A small multi-label image tagger, trained from scratch.
Model: 3.04M parameters, 24-pixel images, arch resnet.
Data: trained on single printed letters, digits and signs in grey, bent and noisy, 395000 training examples.
Rows from block 3 of a small multi-label image tagger, named by matrix and row number. Rows with one number belong to one channel. Each number is 128 + 24 x the weight over its row's rms, rounded and kept within 0 to 255. All counts start at 0. Numbers have three digits each.
After each channel's rows are labels from the 100 images, of 14976, where the channel reaches its highest value: "top examples" is what is common among them; "peak at" is the part of the image that holds the peak. Only what is clearly more common there than usual is listed. The data: single printed letters, digits and signs in grey, bent and noisy. In brackets: how many of the 100, against the usual share in percent.
# convs0: first 3x3 conv (model.blocks.3.convs.0.weight, 64x64x3x3, each kernel summed), inputs 0-63
# convs1: second 3x3 conv (model.blocks.3.convs.1.weight, 64x64x3x3, transposed, each kernel summed), outputs 0-63

convs0.57:143132114143103103116157132146148172104143062113092100129144121135138099114135107142120141143113151089159158103090139092119138097114095065122125147114144138122133179132129084139129133154125100
convs1.57:144139127120108132107133140119098115139106096137059133103139130133099164142138150102139140105100135096132143119131158110150181110118149116139122129121131164123155108139096104114126163127130224
top examples: bold (93 vs 46.7)
peak at: centre (48 vs 11.1); bottom centre (39 vs 11.1)

convs0.43:089092130122193144121145126087158116093142099129124131111135130115122174148116108135116140141154144112101104158085135126145140075094143099083162103125138092084117147142121099126134136133117105
convs1.43:150133102086150113150165065132098117103112120124114161094135113144076121147152132146125147131098138120131154146085161131171101151149114113114107148134136148081119164145121105120115095091144128
top examples: bold (79 vs 46.7)
peak at: top centre (44 vs 11.1); centre (32 vs 11.1)

convs0.54:119121096154144106150121116140150139106125119111102166126120114127120119111093092113122108079103140110129097149124158143133126130134131134113196130082149139186163145142111070161135145157106097
convs1.54:165140149081141164165120130129130171103138138129146110134074162131111134103099103120093163145174124129124131135151121118147167131170109131119151091105143129123118094158150110127122125107178168
top examples: bold (78 vs 46.7)
peak at: centre (69 vs 11.1)

convs0.11:099106165124100138116103096137106092146122105121119129099085157122125103132112176120102102125158137110151126126150174132094115148125132085128155139094163143103121110099123136137094086086130082
convs1.11:147118113188146126074113110119136133095124149085139125175115164143121153150085114110073153135170128155144149137173145126135131110113153124123101130175133112142098114120156141119105122158140129
top examples: monospaced (37 vs 17.4)
peak at: centre (48 vs 11.1); middle right (30 vs 11.1)

convs0.37:151120135113102149115168123119114144107116154094092122090133104128130087127113112150154121165137107154108141071138137155125148085108124108107098151164135136166107169141113089135159164160102148
convs1.37:132107131165103144111094129085117153153087125145065154112125089099137088140133109109139122120172144129128104130147083179122091119103120129112112144124149123100133099143080111143152124118101141
top examples: bold (84 vs 46.7)
peak at: centre (49 vs 11.1)

convs0.27:171089071119149110146123167171134131164184163126113082105116133118131129131134137103086117122103161146159171092125109143139109142132132082113129131141128136136110128113108092128112120118096143
convs1.27:112159094120128148104110167127103113074137118093147141110166107114112114105131100112142097146128109107096159076154103140132140121133123137091101108152081125139124123129123114084094141092080116
top examples: serif (52 vs 25.8)
peak at: top centre (59 vs 11.1)

convs0.14:104128132122168109111169134155137115111138090135103111155100151135123119145131125092176165105153141136128127118108174159111111105138154142106155077118128153150112152112129139165106150085083086
convs1.14:147110116091139122088085114100109178166118114124120106078167150167115103112123119124135121111125097121110137129110118138093088098105158114148130111099114103105194096124100134126139156128123121
top examples: serif (68 vs 25.8)
peak at: centre (43 vs 11.1); top centre (32 vs 11.1)

convs0.46:179142150126112115138110081125112128107078131117147177111140097140141139106130088157141126124109108145140108122117141125077169075152118126102138129144140089180142143165139135132125125118134081
convs1.46:173100125139116121121134163106125094128092093096139107103121139100114131130133152120149111144098155108124143132122113149100137141187099183098167136086156126131098126102193115130111126119148135
top examples: the character $ (32 vs 1.4)
peak at: centre (76 vs 11.1)

convs0.17:126122087114174095116116140068097124164114158100162109133102126124123101129107135138122169163129120067117109126132130068166163162130106103144133146145121127139141084132119120112110142132134131
convs1.17:112098096122108080086138170099104147110100105128117133095086103142118078127088124121155099128105109138130109082125148120151145113102109146130153159111098127090148145140152131110100112099106104
top examples: dark on light (81 vs 39.8)
peak at: bottom centre (66 vs 11.1)

convs0.13:137142131143067142122120125130088142130137069151120119111133140073097133132164109142105116133120116135123096099091129095123122084075058156150130116144154132140103116119129156147134145123141127
convs1.13:144141126137127144137091094151102143122187152152119130138181162090171115166153128099133155154096132113122082131100131136134127145150089126125164130135098115147115131156131164124131119185107131
top examples: small letter (80 vs 36.2)
peak at: bottom centre (77 vs 11.1)

convs0.28:126131100119157136108116152098144135102180090161090119099110102079137149119166152118136092132136100150127095134100131145108116055123088120125140098135147118131092148108131149149128101121102127
convs1.28:138141148137164145114126096120153144137111170092125138116159101150129087164087145129157143133151114128160117155089123154156126133145135114113186097125175140128107104147120155128161117189113119
top examples: small letter (83 vs 36.2)
peak at: bottom centre (75 vs 11.1)

convs0.47:118095084140130129120123129094114104097109133118132124131085122147134185125157138111135134119126120166105189114143136148117114068133066124098136146109158140124091152156145143108167129116138107
convs1.47:099155125102109115144138124120097130105154113183146176125100112144107109124111131133151091100156089144124104126097102125118121110120054167107141105101153142107079120136141112112112154118151147
top examples: capital (70 vs 35.6)
peak at: centre (78 vs 11.1)

convs0.5:134125144110114140135130131127159081079098146102124105146154153109142123146133099114125093053111136102102132170102116135097113118134132119117163122138074133156133088151133081131097156130130144
convs1.5:121111124147110128084114124114123133111087080122140135177137122140108129127075111159103109096100149142127156138111161124094112104114086149177125112121112090124142114078102126160104132168138151
top examples: dark on light (71 vs 39.8)
peak at: centre (47 vs 11.1); bottom centre (36 vs 11.1)

convs0.29:159099085153133112128137143111117134130135132064113121153170128124139121110085106114125137129085075089127153114096137102130085124163116113141109126160107142160105127145122107119152117180101154
convs1.29:133142142099162142137109115155144155150121141083143156115128109130156072129112155110151139120131090100130130114155164128153108150119089088163137170087109148128137164150114189119132151132148110
top examples: dark on light (65 vs 39.8)
peak at: centre (42 vs 11.1)

convs0.61:130129130139116113125135138151134102178118115137153092140118129088142080120102164110139143125154164103106154106106166109147140080112136075131136127127123107082115131094125070144145131115114079
convs1.61:113089115118177098173092144091141141176094156102107121106144142110151133106130122151102124133140110113141107112170133150146137131162097139137158084102089136101112126174159122111154125144128113
top examples: bold (76 vs 46.7)
peak at: centre (84 vs 11.1)

convs0.3:116148134145123107165166167152118136103146085119120105132126104094151085144097127091156129157150147075139079157120125160103116118129133096115102110153113135097135108123113110133094155165094134
convs1.3:101118096117094121132131106115086097089153101128172129163107135086144130130149159102083117125122106120143056106159128155105143083124130131119120145132116131106108166132144120096115137092146141
top examples: dark on light (66 vs 39.8)
peak at: bottom centre (48 vs 11.1); centre (29 vs 11.1)

convs0.7:065123118150145118129087134134073111132158148142136146157120161111103095122136136150104122122108147084105129107091135101123106156127100126138140154108126121099184073116093116112130139110162124
convs1.7:125102141120138162104144090122121094080100105115102126144096114145099096137146166119131152100136132121065089105115151102117099138132102172149087154137102120163109114152144144118143116117091116
top examples: dark on light (65 vs 39.8)
peak at: middle right (42 vs 11.1)

convs0.12:157156111141048131144142089091108116097143104122107112143120125124104120125132146155113166151139070124115130114125119062103129106115166089123129113102112154142120151127126138116099122140145096
convs1.12:123129175138141152126131129172167141115132125121138119139131145160173114135158124101140122133142141154195096165121096158136139117125106092105139139130177169150147164177141114149116142131165144
top examples: dark on light (65 vs 39.8); capital (62 vs 35.6); serif (55 vs 25.8)
peak at: top right (46 vs 11.1)

convs0.53:087179102119134085122117137149127133122123084112149131113139131130132141076126139157128148140098128155110157136156149115129143086152111099132180105125119079137084121091102142096107096145099114
convs1.53:115164099141123145121108167132131150152135105125128163127122136106102148168145176177098135173147151111122125094171142165120166114122150144113113151121173094119153117124137120150129111188138138
top examples: digit (38 vs 13.4)
peak at: centre (49 vs 11.1); bottom centre (27 vs 11.1)

convs0.15:103140134149121120114139125097144112103106166101120156154096126142119118135104150152118127114158124122118170155117098104117136093144109089062177132132152092171118104155129093100122137103166097
convs1.15:074171093128143108089117096125119141149165117143163090141135175118171107132117143106089114104106150120118101136133142123125146145118133099128103082136101094113113165114157096105098144136146137
top examples: serif (78 vs 25.8)
peak at: bottom centre (48 vs 11.1); centre (38 vs 11.1)

convs0.34:138081137079119138118102140104122156092146108147120094115136105170116158137122096161129140097099150120146143115133103116115122093109157081099130130097126154143115148087118093119074141169127143
convs1.34:150111139104152114158135126138129167136141148161111162120144110126130133170210067108146112136120109136171173169143122147129116140127115103139116146179151140103119123103126105109114107146136116
top examples: the character @ (40 vs 1.2)
peak at: bottom centre (45 vs 11.1)